A small image flow-matching model, trained from scratch: activation gelu.
Rows from block 2, named by matrix and row number. Each number is 128 + 24 x the weight over its row's rms, rounded and kept within 0 to 255. All counts start at 0. Numbers have three digits each. After the name is the row's rms in percent of the matrix's.
# ada: adaLN modulation (shift, scale and gate of each sublayer stacked) (model.blocks.2.ada.weight, 768x192), inputs 0-191
ada.645 027:164092166097146145114171094121122133107109113139107139084123096139140114119127174159088120103135109109107122116107096112119156129123131092143105147152123147119117198101101130088130130173120134107101115124127128114118126111150118112167121148102130197117134190108107141110119128139130137148093167129135156134178113162137174094113096123120128115102126176129075148128155115090093110129117137160128131126102144126118104103150151143099107128104130078113132107179143149084140127118121128184129091124152168137177155127153134118150115113144122132176109093144100138140131162135122125167
ada.646 095:156158095084158126112108121101107173151097098156109147159146105122117159110094159103089143156091105110155098138142139080116170091115133137157096137167116087106115145116151115153118099140134097145131113103110117087158159114082149117134155090122141152087149146094112139162120119125098118134108151128154151108156153110109127147167116095118137106108148147141151109167152152120092108109111162114098141151115173120160159145146144114158123143150099104116143130154131140115153149111113111159097150103087093147145113126135147106167159156121162147092125152120158148151094097148099164145
ada.647 089:156129120137140097093111142092131123153152106139115081165145143107093139128123149121136140159127139106146128096158120127128159114074095105092146131093142118106090136103135110158117106134159131172122133118116113130159102113115148074156158108116131112121149187125170166117118159099143078103109142187136159077152116110109101150147096134102130126068121144140170099136141149105159094104099137108106144127123096098131151138164129085129093157148100139085158127154106129095132161083131116107152158128138115145123131151127144122091145142121113141107116162076116138147131103152105149159
ada.648 098:153137099108141123125095093118104152130117110163107104146165070104116153128125148106107113158108119108153100169138132102116189102112122081117114134136095113147121136124149090144149099176134109101123147138125124110147142083105137144176138102091166166101147110099126138130096097108116100132113139123169145099153097115121121166156120107101139109131139147133144110161156154085114077102096155116103147136090131134159143139120180106127125145138098102095152082165108157164153150098108102105124141102120112132145111139131147096139170141111136162107119145118147162147111109161087143166
ada.649 057:170148077142139103112139122136099133151133125132162136173135127140109121121143120111148105151105146103140134079170134128138153109113107151155140086104145099129115070093169110163119113135168141133160120112125158135153136112106149105111167087142106098117144103149140102104158095098125109091139136125155119087083174095135096152138111135125126110130122173092181108163109136154148139111106134088102123145108119105137135107137109133122139147175104117122129129160154107094141131105172114088165168114096084138103156135113128129113126141116153115085103167101138131147123079161098163106
ada.650 032:141134117144120111132132081148127117153157142108137094166080082116111170168162106116161100142126128158141135102128140144109131148135115164079130154107150129150136065103140135165094167123128083113114133153122188147137112095118154149104148115119137099159133143155144178142153158084140116089152098143131109127105109104108140175145168155178119155100088131116174093129111134169158115132113115106109131164146106095121147110137091161133171133136149111121140156120086061098115122120108121154097149136131107129109133110155148149100148139138132109113124136096146129131127099138134107117
ada.651 049:114127172094110138103089142112106137136091106134077131091170080120149135096121127144101130098133120127123127148092125110123134121131149117103116136155113137132103191143103137126155156129084171144069144110136102108111132117135141145152109162080163171122117155103113148116113075140117132159106127097132139100126124148124162126136108098107147109137150228161088158132151127103093168136131126158151149147079135143134117136147151117108075115094144122160151086133112153122135143133102125152141100136120156109155141133159143111141157122091114139149118105142150169144124157127112118122
ada.652 035:102130085138117139133163126149168140130140130126163144150130106126120124119116141130131130128117146182105159149150098124146112115138177122179111133110145107126117089109139165119134131104132111199186118153152130137152154171117099137148150111142134121120128088141137152170129224140134151155143144044150131140089161120133149102130113135161135186128111132103146119132131135118127099150119176117143114102119147156135121108124156095112132108148142126088127169126142110130116103158196130131100139122121114128099111110132178095144124143108155091117154151140079136116124121128143148120
ada.653 051:133123165124150123102118107134101154154127132116146156149100123176139135140096167108123171145109125156139122143156171105115148098128153122139120135155144090156140132094139149150095140113139136124179136136123115112144150124099155125088138115125144104110115097114145086154095164160114141142128149090127144161099151110111120127142127113125179107128170152114141133161122128043115115128106184105118139128127184148147122159146111096168137133154107117078141146100111127088149121104117115142126143092091107163106099126193107098151114139128158145099141166138129130166122108160065114132
ada.654 052:127080134155116119095142111142142103096156131084145094120105117076119103190155113101164130140142166117139129128149138149124101138099104165086176075107148122157128113129117124134121106122121139070141133127117115150125107173138099128091121138080096159142127103159182136095128112116127105106119108117115118142086103132137052119108136147108134113168119108109138145119110145144158140117142120128145133151182104139111145066101121131084139142132165140175102124173109146140104108123138109124106134147144133112071099131126073157097107096129096115127141137115111118130141132135154118125
ada.655 073:143100111134126118178152130165115148133140133156146130184116107126104104097120109100141143172102110168114106148111090130139140136129109138118112136106106115134116041110163085136103107139126126104123090145117094135160146102113164145111126097168131112122141124137110155158132151126122141106128161091163128122120156095109102149152091123097156137125126108095181103158134131140131140102140165080119133128098144097098140088127095134160163141139183143112147106146118137127138143144130098095166143143107095146083098123183107071126131151122165095092145138123113123161117095137140143150
ada.656 070:184156119115155093140132144105104151148110111119110143159166103121114164124112172107120161158105130112160111152150120102081119101101169091137083119143142111114075125125146105151115092141153115100154108152107107105150143132105146122145152093157156136102155149110136141158129136151092115123101149148112147095147152108120155151149122122120166119129148128157152094146166154128118090102123147105103144173154143141124137159137102122152138155154082124152142127179131145134147109129069094125113148094103100156109115152099067145136148146128162111101100149112130158163099094125155167137
ada.657 072:116121114149102130141167155149160096086138153104157133088112118129146112148140138149144112105155143164102141106118144158169082148138136115109127150118130164177139149119099138092115128105120137144112147175126150151097109087160083175117113153176131113157127148150181117098156130116148135124167111128128108178127135155156120108105189141121134129164104136106107142112104103152147129141124119159144107091134093142111095118071109164095125113109142141097093168130070113131102108127104164116096106095147151123113132118097117152110088105159107108155114105131126109126157150113157110134
ada.658 064:150128162136117144140135128144149108095147142100148142105108144136137117163153107161140103126139133192110125099110150141131112159117074161115158145137124128151148115125114162112112160111108122090097173128122123144115124149149116113080120131146105071140111080155150120106115114166134120125144082118122118163115143153181125151110172149073171149145097107084114154116097108195133113134133119149118096122172132111096114106120127160124165111112174137133089104115128062156109113134104146089110107140133143120090129107142100147121128099144122096145152107137127114106158147134119089092
ada.659 069:125199138103127159181137153149128137118109170093113141118125123142158128080132123125099141112128074100137117168105167113112139122165191126140109154165115123178086161133125135108148135137104123102118118091147120117120163113129120114115118137111135135116097168121099083111083115138098142149095117066113129107116185149147157119113133112093150131148111093115099162130129127158094120121130139151100086087153168128127137106134157129114101116106126136142151097134180131174136122171117113091100106135098135148108122096129066158151101129154133118133130111149125131135114142103146122122
ada.660 081:142114189106167121084097116101100156136122116166137144136169108103143176115117139108096150121115125081145099124167106086109152093132152107136124137173127111140117177124126130150129130119152091116160112131097089091145151141098126103137147122098115161100142189108131119142108136130095114160128184144138128093152143133120109103151120087103161110153149174168117114156157139140104107124131139139115116143174184129169158158134135125149085119143114133134151108144114151108155121131111103120079143103109130147152135157140138124154167155153133150117101149114162145146103127139090166145
ada.661 087:148105113146113100118114118128119118138142090110121106168093109109092127081172130133161154165125159139117146118116148156156122149112080127080145099090119129158135052121156106140114120141115116086113114135115129158140104122141124144115135111158188130157147135145118131107144124092138118066107090146129135115118131082115105135125155156124077128117116079127174095144132119132152129112114115074138145124128089124115128104139105120117134141134105119115124119135087059088131132102166115115163146183135102123088079076085101123103133141152126107112120129119141138142139111125086103134
ada.662 032:159158134102121139131078104125158126149087120157115151079159119117128105118091144124097122114138127148117160154096077128115095143134101120141110091134111149121117182113096119112161120166097153115088142116161096120121130127140174132149139147096155152125120143109105140123097113160132135144149147172127112110118121141172144134129120103133165117122094147163085170102141140125092160141103099150131152144090135134129127170153176113113123121090119118111165132135117134170123141122145129199143093124163154108201141165136121107128140121113116152159142100135101149132110158138193131145
ada.663 068:092115094155147119123092165160150127138159090140145124168089110134118127125146122119157153163115156167144158116145114140115144132144115125147131126090113099156097034159145117133151135136152126161167111140146145143145133135106145147106144092164111138143141111153140131123170137098129130085106089137131120113119162100106147132141128157162128149117093069111175113132099131120148091158132111084135119149132148114145107115113080116145166134147153111130145130129099055175138118127163103158101154140121085151098141149101105133113121128161156107096100156130142125121144091150092128144
ada.664 056:095136103108107157126100115131131132099104111120145128085163124107147122112132130147107114083140118098094113171113124117085102121128151107119080118169105142131131205148097176107134129131104153135124128126128083112108144109135131137165095165090156193109118157109111139111093114145139131185114132123135132124114114163145147114123135105103151112111132141149071164140130130112099129133148151170115136136123143129121114160171141135131108112088115163146141133126126188128129123141050133134132089081151158129160153142182115136143127104107104177147133093144152140132130169139140136131
ada.665 053:145141126098108135125137114124126127127099108133119130085152138113139128103124101150095147108137116119105127129077115125130136128130110122101120107156085160126099188158115129121086131147092157126055140143147151107114129134144123130181086177098156178130139154090129138111084132169109118164122161185129150131157113159136135098139101101153173109098139152153071159140135117113101123131130128160134153094123123116125126159136160116101131116087129138139124125143130159177129135119091138189112087132163166118144121159174176114135130114092113138155095091135147148124124159136147119130
ada.666 038:103165102155139121128135158144126131115145151142156124168142151108122113139142105135171125156116122138146119110149099137172166130106136169128122137115148103167110026111163106146134109112136128107141126122142155145149129111116120144105136098169090104126135086157119091153177128133114129109163119133125114155115168100102134115135148154146136153139101083096183114134107142144158132124113112083108105132121123110140150113087101143132157145165120159112132164121138072170103154133190128136129162140113090115100123090111084137122115156171147114096152156125114116136128086133138165128
ada.667 073:171114119143106132161052144179130104125132126123145124110194091144128136139145096162135132112149119110110122126126081144089113150128116103086109122126193143117113158083089127119137139120112158143111140116120074146125097114150153128130105150116127163147131177126146169116114147082145121130157123188124129085145133141155134143106159125145169163157133160167106136126121120122146120140117094154132118138124103086073103128102126109134181135112109148097139126156145143102086124144120107126147116101149163117176113135118081137108139111096084100149147133108129136150148143146126139106
ada.668 112:145156120102160100133125131107111165163108116127109167164124126140125152093104136080118144160091095121150095149108164104120155108149138165147115149148076087127122083140164092152156114149125101123134118097118125104159154120095150130131154090158145141104153131111095137159146159143099127110124159134166151108159165093105127159155144100121131115115150136156171118162153160156097124111121133087089146135132133129147144146152139119134110147150106111137149085149169109159152161151122112109127143124077090143144126129156123157153162164117174170096122139128153160149099090129114161138
ada.669 059:156123132128160135128150131128141109155134156123146148089134114153150112068146140107116156109147122078143126132121104129149093135152127161126170116137102155118142172120106130126151129134115134101125177100143130146101105123149120107145126163133150213128110163133166070136131137101152126127093135163134107080131115158145100124101099134102101119159118168105094133093123110121125101133143145164142108107172101144120105098084136157127123112105141152125128157125096156137134103145133152184188107125146152082093103147101106151115108105175107139155126114113096104112128161095150094150
ada.670 045:131145099092113133129094143099099149122098171134098146110190110140130119123117132114080142108109085146150113164122115097053125096130132157147128138160101105111146157160143134120145120126114129095109139135126130100134151104120153152161131126129144169104127140089110146151097120152127100165100136077117133088180133135112101097139148105108111094086144143159113140119139122091085108112155175127110154100139156084108126145101168127143104127111168112182120100117147153158142152093078147148154117150115125151139114185149167116157153141128133153119119109126119150126107142135123122164
ada.671 088:127162132114128164183134139143130143120125172128173165102119133125169137159107160123099115088128127116133112157139115101119161102141196145170098160176123117122130169184107159096151150116110104173135121139144170103111172142113105141150101143154119153106103117123101110159145123133105145174127133125121114198121159163135146094130134112158116130121116068141090154119109122126099129129157138164128103087133189146141132147113107119142107096123127155155123115124158127099131096141131151113096105114098136124131150116148069137169129126140145108143132129152091105105108137115149117129
ada.672 117:168103094120155099128105065082122139145127120152098147157151103094097126106108164105111146143110118112149120135157100114114142105100118122084133124143092111104108143084142109134110090154158142141149104122107089116147119130108152095177160112115143123110149184124149113102100098124114088125102148112156170097102135113109092120133111111090155134114164177118154084157141150113128077110090132105103156163137130117144138130136146090138094155154150128153173108172144154124144168120126100126135157156135112172160119159119152138122134139142134138105136156095126154148111110147160148152
ada.673 059:124126142140107104133115117128117099087127132130151103129150105124111102168151110146141118113159129115124156137132121156109116144091082081131162112109126185102128154125101118120097114139154158157134141131141156146110089141159139091110092150130142136150122145125216181097154104110162135111121157123143152203130086132124068109077164149107200133124148148158113114091131123107145140122121165148131140108133082096132114133146099139145116129109147157109095118122106125118120136126124140117131130133177166132149111155156119137091109106124099121154141123116142125165149158141173101144
ada.674 057:147137132103139146105118140134115124126112116142131141076130123149148114125114130120084136096140117153128142125119124118098120133129122114129131092149109159124130220167098153101124114105137147096117141147116112105108125119149122096158089174114126133122105138092111120106092112150127136172131150153125131127142085162140202112121083110088155093116135159157064158107111131143092162117124118174149136112123141170153125144147171115086112117090127137110130137142089169184138131113109152142118089133155164102144135169161125114138139117082097151163098100131135158125134173142109131134
ada.675 064:114141145110116176131156162123107137127096100128106149081139123140162136168128115122104131112132151187133112133119141105129124123129174148173135136172140110151137166133099150111100118117121137120127165138136137115111168146126135106186093143175117114103096096115115109129123178168131148174165126126142125154098113177160106105129145115101200110127124176121079152151128110159096142149135146169142110060150189108125125116123106129140143110107140145163123130112121160140121108127134174167132098094111143135167127132124116113155114095140131120146139116152109092133118155120159107118
ada.676 044:124120121144163107124152112167133128116152137113123129164106085170107148136147081124154118162112108155154122125134110146167111132113093158102145119090132118164130064078139107153129116157140130158132111105103126150149126120120121096147140092116115094126152090150097125110131158090115142074138126086141145121085170103099103137128139145145134154155122128098182100151141121135153123119126139083129119112122106126108121109110102114088103145159149162122098153125106058091143118153177121103121159158111087124087151105126163139111141153115148093098136151113116096145136086106100162116
ada.677 079:118141121097178095141116132107098147124095129152139169143162064116114161126096157103106135137102084115157094131125145113100133107127153125152072156141109125130096124117157101142121124146112117114102069110091152099145138097117150115176139118122156137107168124104133109146122134108112118104094149130132122095147151109099137169129105097114078099133154132167148108154148161126098117112143117098100145156103127141148119155162131108142082151135107112152144111129129147137167148110093101164114142118120107149142117182154082156145164149103144172112074138111131157135108100128137170150
ada.678 038:138122109097147135114110135103146122127087143122103137082170148106140122105116166118095136112143100134139137156090138121078128139117109094147123136154111167092123210150115121114130131156110157093091117132114087115124117124154144145163113163122166195142142154091147142120078139156123117142090163153151149110162110147135097117094111098113160117116158133146077140109140125087097162130127131160123157137076149154140119156136137133132131119083154129118145117128122166137127138125103139141161090084140164125157140138171130120139127108128110144161092107127104167147141171130088119158
ada.679 075:148106117151158110100099086151150105125151124156124128138126092070099106148153102117150091121139119128120124133161174150170128147099080125083164090095109135099153108105150109140129132136150133145137127152137128150133090128143105133113133130137152126133151118141153146084083104067174119094136082149131115093136122116113102128138137147107125142119114131095149093130119122119167075110137138115140147122060094067102130121162144134157141149146108084077105130138058139114129135126144108073160157152161131155124114128116123125093119128145115121132105154094105137150142138137148116137
ada.680 041:130129105168124109133141137159135108116167123112162136161110089152109119125147100117168143170128140153118136099154162152142103140153113154109156114077134127185116087133137131139138131130166121113163131131121153162136104100132128129093145107144094078148126102163167149125166158108141125081133085137137118115127144111105094150104119161170126130147097114132180108133111114107176158141118082110135122125138089104126119087099096170112178153149155133119125163136110068139108112121173120134134153161122110129087139134074146151092105130110133097109131152092133135097139106147117154104
ada.681 059:126134113148115108103136132153130114135145125122142121155101112093114138146145113133156164127126135121144119107131111152166109146093094147091145125082137140167112065107135131147114106137136119128134135116130131161133105137138092109126105109098160160148147132143173082127134094119118148094114137176127127127121148100131111136100159156113096124148139094093154103138127126144150162095115086085166155132159086157115138069146110124109115140145174141120106176117120090099115100137147070143112148120137108123074173126069118147098101127181128105123170136125106095127144104097190142118
ada.682 034:114149154154161121154138121141112132142140136109136128178131109096112142145129145123153116156114129109122127149174159120150145114142121154153149128124128102120096083098142152146145133107146091163177092153110174135137150148103128123042149102138059121121130108153141166144163124118126125129134097120093124098108129123115089113155143145124088134157125138092181115124102141132163134131136189111105121164175123164124145110156090114129133136180117176123120147122158127142118094097133147122172174144082108135141148104066110129115109153118147130103137169118106135121129113148141145133
ada.683 032:141132117090100149167137119101153145112087110139128134080182067109148113113096136125097088096130116117136125154094155112138120130118122126122113104152122141120101172149119137128092128141078116114052127151118132104116156112133155115191114150125139132121140161096098099156109131132118120163113130082108146078131116154139146170141121090089179115143116130140099148143145118118090103144094137157106144128122156136137121146143140108130133110097135114158131109130113169140134135118135125199080090100136148114187141086159100110151150117107132159143093113135151148135124143140144112145
ada.684 053:141112146101118156095126112131110131120084139118151136091117089162157135146117158142099159106132120113137126096075150119115101126139153152155114103149110133176107173142097138115139133147088124120090109155128159120113136107146128114127119165099171131123131163113135132126126146141123136145119123158154103131139134172144134118111140101167156122097108105150082161098120127104096142162126107158132104095071147069132115121129124135121101111088123145155125117126130165126102142136062126193120091065151151142129142134173065150150159109090117111150095094136111139113134152107097121142
ada.685 034:097121107159137116116147133149138114138146142134156111179100124160121126155134117109155116159128116116118136115146134143147137133144134157107128143094167118109127059109135113128135136135143091104153148148099129140137114110122130144085136097166049083143131104159154141135138173111135119105153103161123105149093140104115104111144158159166112164159097107096186109155123153089164131120166115104112113156138116144127124085112102118120150139161111113108119177106102085126116101149149130082164159141117107105111189091121076141101114154158133102112081148130134118119127104126102141124
ada.686 046:088115137158138125117155118147154118124153156130191114167049158120125092127155102108168147134129130143131128136154117145119103139122109152137123127096147119118150062096135124137126110115154121125143139149099161152131128125126121127113151101153113086134133083164144100131186139144150137103127137108133109133100141100145124122105166160120102159145120113080175100146103133166165140116105120104121119114177107124116121076149130117097191128158172154136101153126109075162129104116168131121114163097108099121078111103114119130119118130170138100112145167112093122128143093116116129128
ada.687 067:144150151135090133094113161160098112138105155134104141102162095126126126141138143120132103111149116134109140096098148148144093150167104167150143135120114145117091150165104144102134139090117093093117121149145116132114123092156114119184084162111137152150109124136116101106078127129143151119131078126106103099173132151122090139105082135117178090136126135120098156107130096113124200131121098152142140087151117111114108106127078180117132113105109121124117113095169104120113138111129118174160097113137155105135170130157114131121134106102097140167083090138099124104147147123136119092
ada.688 052:155128165098119150140098103117121134100114155133102143082153114139138156140111146120079116075136106101126109123121090116113128118128151110129128157158093142104164232112090160112127135145127111104127143104143127100127137137135106110144123173072154134116119162090104150114120127145119120167098141157121127121169102164142133129112082086126117109117151159179060151155131107156083135138137139178144139117116138145132138164147139126155101114090107114153138144154139167110131139102103145144118098126151171134153122151171155129154127131107104152160121106132135153149123163129124123149
ada.689 039:127164110162151124118152135113144124130163153124125118165097134161131118119134111112159097170111143152117152106148152139171137134128131134160138142104153099123141058119163127149134117140148097143151156115128085145145135131113144162105142084127095099132113087161113150123152138096126143107144093095138115132081180103107140153141124159143107164138101101105195072152121153122162179133146130095109104098127114117101124081121139181133099141166116110152114129144152089131117136156136078121123159158112097106119159110084114141113140150132139134102142168110128100107114094125169122152
ada.690 063:104176120172110099131159142116134110116160173141177104167107159100103128120123121154177093149135148132146116116187100144133143128137136083144122137100173122142151076110129113124119152120169111128188121123088167151142109104118136147070135102164087097144146108161109104130167118136151137097130127147104109161137125116123133117102140163119123144138124093093168103160117135137177125118117150111101135138124133156096153102124106146139129142178116146131121105149111118099096130139107153119162182196126116123141105113115141087092120136103145119107167164120153124145141119129129140133
ada.691 055:098109142125146132154125109155113150122141138159139122142108129104139150138104171120128143141108131140147082136145073108198169102131124129123115112118075107102119095117121129156049118134161090151182144122098105110125149114105144132148129095081130124106138153123135145135157121145111118140098130130123130132130129126136138103124131125090134091118140095138138151175123174201118096127106145101147135165128140173127164096120094151147127136158153147151110153109119136101142130136099119103138140130114089126142125145195200099139131125156132154088136143128164100167121099130105146159
ada.692 058:116130123141138125165120149147104118144153110150093094154133095096127103188137117100148114160135152105136145123121136142132127112099105082115139128092073143129152104129116116142105138144117178075110134166104186143133124146132111112135124125116140083144133151132138154116108157151132121115157108146125136164090111130105116128110148133125175110121144172129142129177098131196143109130115123131154085163147126151146116097122074112112154133127142149122119148154084081110151140087129111145092132103138122151105118142010137084107133122156126125136108133126097148121136125134115114114
ada.693 027:149090132095147140131110146101102129151103112120098139099140105149134134116144125133096123122141111183097105142065129127121096128118096111099134143163103144120103173155109113107167122144102128146056154121151117104121143128153130139202093153117165174131141184089120130112076138152123116140126128088132161103162100144127129148116099088066144112115155124143102124119158126125094151120141068144109131151143137124123110169148164152106095126089142115135142102122149116109150128142080120118107094135135147135154100136202120118142132128113124132149117099139131153129130136158122116153
ada.694 046:147192103097120134115119110117100123133095125125080141095169093109145112133124101135101138106148120119126115113076106134108106144140130149102141120150099161145121176120116133132122108176076113111030109130122118120099127148162146150148107183136177149135136139109110109115116134126127136133094146154113176114113139138130114168140080119145147113111121145161091136116130111092111122132111146161134134156125103146140112160148162124134076134077114124134145115133133155115134170145089118170136093086156160128132165096163122145131137096103111159161104097124124133129114145157091114127
ada.695 068:169118126119166120151142131113128150158118132107119138165087134136124115139132116106131118163093120143118136129111092123182137105124115156112124111112109096138128037134165117142139070126078120116109120117135157122159159131099106151159143090151147106113141136121105100162136142123112134110130125118129139101097168096113134143139164122111110133090143102135172111158139136144119123115148177083124117159136118109112123120150135121123156139153121090162157129117146062123161119113135113110129139126101080154117077125056153114152140153158173082087147137143124134158116084090118154135
ada.696 058:177098112138156146114074143113133113106145150142119104115116114116124111123122114124117122109139167134133159116117126145145148137104098130083137091115117129182102164103100130108148114120136123066137136123112133136093110132146131129145164131130148091122115168121140124097181134103139129132133162113155122116160147155127153080133138130142091113159123127113109120100116111164135128142138080145151134134065106124146122169104135100125114135113122111118160119147148093165132113133168091071029117143146144131151092130043117145116129141139102128144098131133146133138147149093159137080
ada.697 068:144085114127154109098122122113092139133124142128174138157132093125110135126136135090121147153114120087159093129164082119105178099104153101142124117144123111144114134126144103139118103148148125096164112121081145118138129115108139101153126101079132112106148105127134123107106080124128081121115146114152157078068140123109111123150137100145096132119143125105150094161131172104131082092087099115119150151119138139120121143109094089109109155162081114168136131185124130096139117067121111113088159149105105133137120143094132131135132146159135150092123169104126161132100109130117184156
ada.698 067:099170101154105094166135145138113118129160140149111114175118134084094124150147111141166155181121124108152111125145143142153128137122096115087142101091139113131126059117145115144143154132141136102157140109114165149141101128112156154113142090127136111151136070148155175143168112088139108082115101154108120129118126090105105149147142157139147149125110085140189101138104119137168120123121136086134121157140091114148128110119072120123134157171139121088131132095090097163114140096114113105135167163122082141133149132138147128101113134106133121096140156115128118094133099166097130126
ada.699 076:135114123147100128109085145153151099113135149092178130110126143146139121144150122138162113109155159111095127086106117164123087165161136155084165097102136154148158122118113120122143108119124142125109145127116119155086110155163105138115080167176118140165110117148134138106135116113155131112156129154118128099090117128130102135096151152132109145121100138097120132096098117161148145161112097138150085120143099090094083107076063146113154118105142148136111124136143096101097120122121142075153110136153150136102149129169048123109104107136107119154135108132093105111141140106131103088
ada.700 048:122112147109122146100131105125150144122099078145158143090156101191155123113120148135094132092130122071131136159145108105125156109117168094153133157160112133140132195163109152104115146116163167106164142145133128105124142170133086129175119159098111139117127153105113049135121112168106140181141112140142155114114124157157145098122108106162143139140150171139075153123138113153090141129127144155145162117122169148144142144140125126128119114124141113151109102110156167085124127121129130138134113129131148137136159194106177136155149115155125149139133106155144122102135139093142130145
ada.701 032:203097099088156137095113143135109133122104119138107126108154149125125147085122146105099157144128092146129114159052174126128116141120103100098125119148094158101123144160122112148110110174080121095040108122110080118126141102139144131196119144120154147125143142094114145111080112148126093131118136159148147099166132129118129142128119102108173111133148132131113151107151130135096131127099118128105155129101129121103099161130186111131127129073138111142143117151145153152146159123112124144107088137150135152156122111155138105146151122115115159138101095127141162127117132152109151155
ada.702 067:136143129132140081120097070134123108142140139149119107135173126084083148137120126129110151134140112134135113125206141122099130117089106133115148094134083120136100181100139114140133150163173124143170115115110082120141086090125151083142155127082148144121141125122165140112104132105128089107107120154142131120136090112110070130133111122114129112143137133151122097126136141097155120112101116126128158090122131112164153162132148110131104148149126110104152084149095167112140139108117123105171171134144128155134110184116125134084140130084095156126091170076111148133132128176142139127
ada.703 098:133157109098170119133092117108108159157102130132135171153125120156111136137098160094098145153093105107151095102134189098112143101116126132127094144157099100131125128121149120149149098140118095167114104111109108102161153103092141097172156097138163120097145130114123125140118153115110118120103136173155157107147173104108123173149092113133146114122149142136160117155154156091103096120109122101114133133067147118156164160152149087147130150152103095106145099147123147140153159104162124118121148099104094157143119148151146152159134142096157142098112147118159139165096102166114159117
ada.704 025:121102156100137138135171151109139131106095131119153139091155100121145124083119115131090129098137113110123104115100133119123118122131131103095127119141132145102104161144113136117124103140103132128070133131131120124110134103145169136125118144160183166123132144103093062124119148100115140146111121122137133133161099154102140085118107109081153101168126189176074141135152105087098151150134132149142141123117156113114151145124176133118117113094109103102160182138148153140132143133104163163129084146136155137198145118157111108139158101103119174150137102144123143141130153162078131164
ada.705 068:173137107114121138117110113123159107147118111127133114087115136093144122135136115143121117106149139115118114092084136141118093161094113150091134110149123171097102162093095123122107113123082138139031151138125152134111102106160161139160109173139125149144123149117109127083118128115139103128145105104110126123173109154132098158135119118099120130129107131142107130117132108105129085149157160156133151092157115064150111153143147175131097112080145125111135188122089136110114129124110142129073096110153169090116123107115125172116164117132084151168115114100125106118135153148128114150
ada.706 073:126146138119137151124130103084126113125122123129110131082183148133154133111092127147086168074148107123126136150135141117115148122121129125147127116159107122127084220129108126086166133135140143157147082161140116105108117114134131104164145167122132133117126129115135104125098139140107133170125141121115121125144118167150120101097102096130154108138128167150070167137152130084109112130124144175114161105166136126102129163107132112170120109107119115137153116130135166112135138152114164103162099172143163146146092162144106191120100110128097156152083114129151122117126167127185148127
ada.707 043:086146138172131120155135159146155093123165152120152127127116142140128111111157104150165116110151166119122172133186108150116090147132128096151162098094117107096131113108122128099164136105178114079207119138142142156123093119140108146085123131119085085146111088170135068113148095088149133115135107119115106134115154133141127112101170154160128154156112127133123117096112129078169158148125115133130129123126108164108115131120092158096138123150139160138135142109120112133118115145125147094159149167148137101120115137105104151092113118161110107142127143110099108103138146092170092119
ada.708 061:122128095117142138120120162125127143129115151123137156105171135173158146151092135127105107089134125158137112177155120107129122106148192148159077166172175102095169190151140162107141115109155123156170163131135140108128145144131077138140124132095083113105098097122084060127112129151109152164136153107088128137140142146135142084117120108176119114131132166113090150133132137145103154118149098158149108105124151159131143128140106147127128102137098144138128094157191140140135115132110119124164117156102144127115134131164133149152123114078134124159118125146107120093114158130138130119
ada.709 055:122110132162159134164104098148158090132174148121130087107135145104111120148148127138163082113156150168121143108161150152126123155105115113094144083084121153153148164103094139134116153126152157149131147144144130149105100127149110127130107159149103098153115115156124162103155094129161111132140088160100104161114110154151097125105088169147121149125127138097103123093119134123177204147133084169157129082140118087125121134111112143083167110119132150122085132128102113085110134123127136122134128139174158103139130129151121079087110111141093108148126128106118124116149159130154106113
ada.710 060:135134135093140143113171118117131147143099133130170147098126130149146153152088137118088153124118111132127127147094115105105141131167186155110099129171129110173128144132135148122128140119106104129096122119121123099123160144117121166223124138128128179113132140098085150158117199136088141152130126091121131146140121149152167135161138108122138146117113103158100146092130118094091105128158179139110140168129147167149130155129132124169113102105115087135170115125083147181132132127194136135113108113104128144160152138176103150155158146112138142132132109144144132123111141143123149125
ada.711 054:149122180152140127108151128127140098153129094116118092135112114133118119193129125145175160138145153107132120118116120165171080166128100137064134087076113147160137097133137118128106152166094148141086134131146137155129103133151121128138125132144129112161135116150156144112145108077147124101144103180121126134125114130139110130102202148138092127129113131096149106108114114096160183127145158122145106149086080117115090099105136162118157122120148084089127151120133122167114086091135135137110129098158131136157101144110173119100137100136106116122140127121112094130142127125178107142
ada.712 114:152151092082152135117119115114108169135104111145120185137123109155142150113107139113073152146092105105146123149111137083106165092127147171202119151183119080120118118114156122142155112136134105138142130097129128084158176110088142124151154095146150135089148139097099110166115140154095120158119148102149156117145169121110122162162114097133112112122137133140137117149154145149064092109146150116108141135146173149157148153129143121136126138137115110135146131156128149127164143106106133138100130116088093132127125154140116186180152143134158152100123133120154134132102102148124157128
ada.713 064:156185116092152146132145128085094142114117144090133164114125140138143119145122137142089154119114116139149105120099179110120152125120146162151102144167116112088134140094121160111092138130106149098087184146144152108137152096118109114147104156129150109111117149111104128109053175180129112147113116117128136094109150136116107113144100109162098124106122100078114145157147138168088086105172122144090136154104151125124117153133161091146143122118135127125116117144122145119151154093049140093091104153116126155116125134102132155165132108158133122129106121128145127147107124149095148159
ada.714 060:164114129132075129143160127124114103141144133096134137120132104118122127108150144163134137118137144193110149121124171139103068153130071187088156143109149157181135127158106149128096133117127094151116126126117118144115111134146138119149133137130149172162092146152154168104092146097135115136144136190111122098067168130145116128119144155159187157152107139100121124105090101119143110141116125153142116129187102125122084109128120153113117130122132163178101103141098117148121091101148132167155125101135139134127165150131118159114107102122112127129136118107071133107153138160113124136
ada.715 116:107121151166123137132129144146143116113155155148166129143117152142129130150126122147152125096143163132128135126225099125145156119136187105170135143131157104150156120110129151105147161087172125143211131142149156141130127147115091124088122119119085105127102090159119109140167090123130156139159119097105106150120129136142133074122141143149128166158126127101119120133111119128161125131143144142148094114150156147131135122110068132131165116185128148100103158134152123095112089138129153109166170157111131132107125119094118115119087114142133090123157164141090105114138138127170130104
ada.716 067:099167128145163150167192127112137117110149169080173125121120194157156119108125139100142139114138153147144107153101061141118108141159133123105152116111102116134140094161118145116178148113128128068128129133117144138115137136130115099111130131141110063138102112156144141124145165154126151129101093161100102182130125135134118094125140128144113149119108068094125140134094128124142128120143076134102124124155114134128154123124154146085059097117133122198128091117085131134132087167158141118187120123129123124108133123111114118124122127132130139134131127150097107128123133092115118129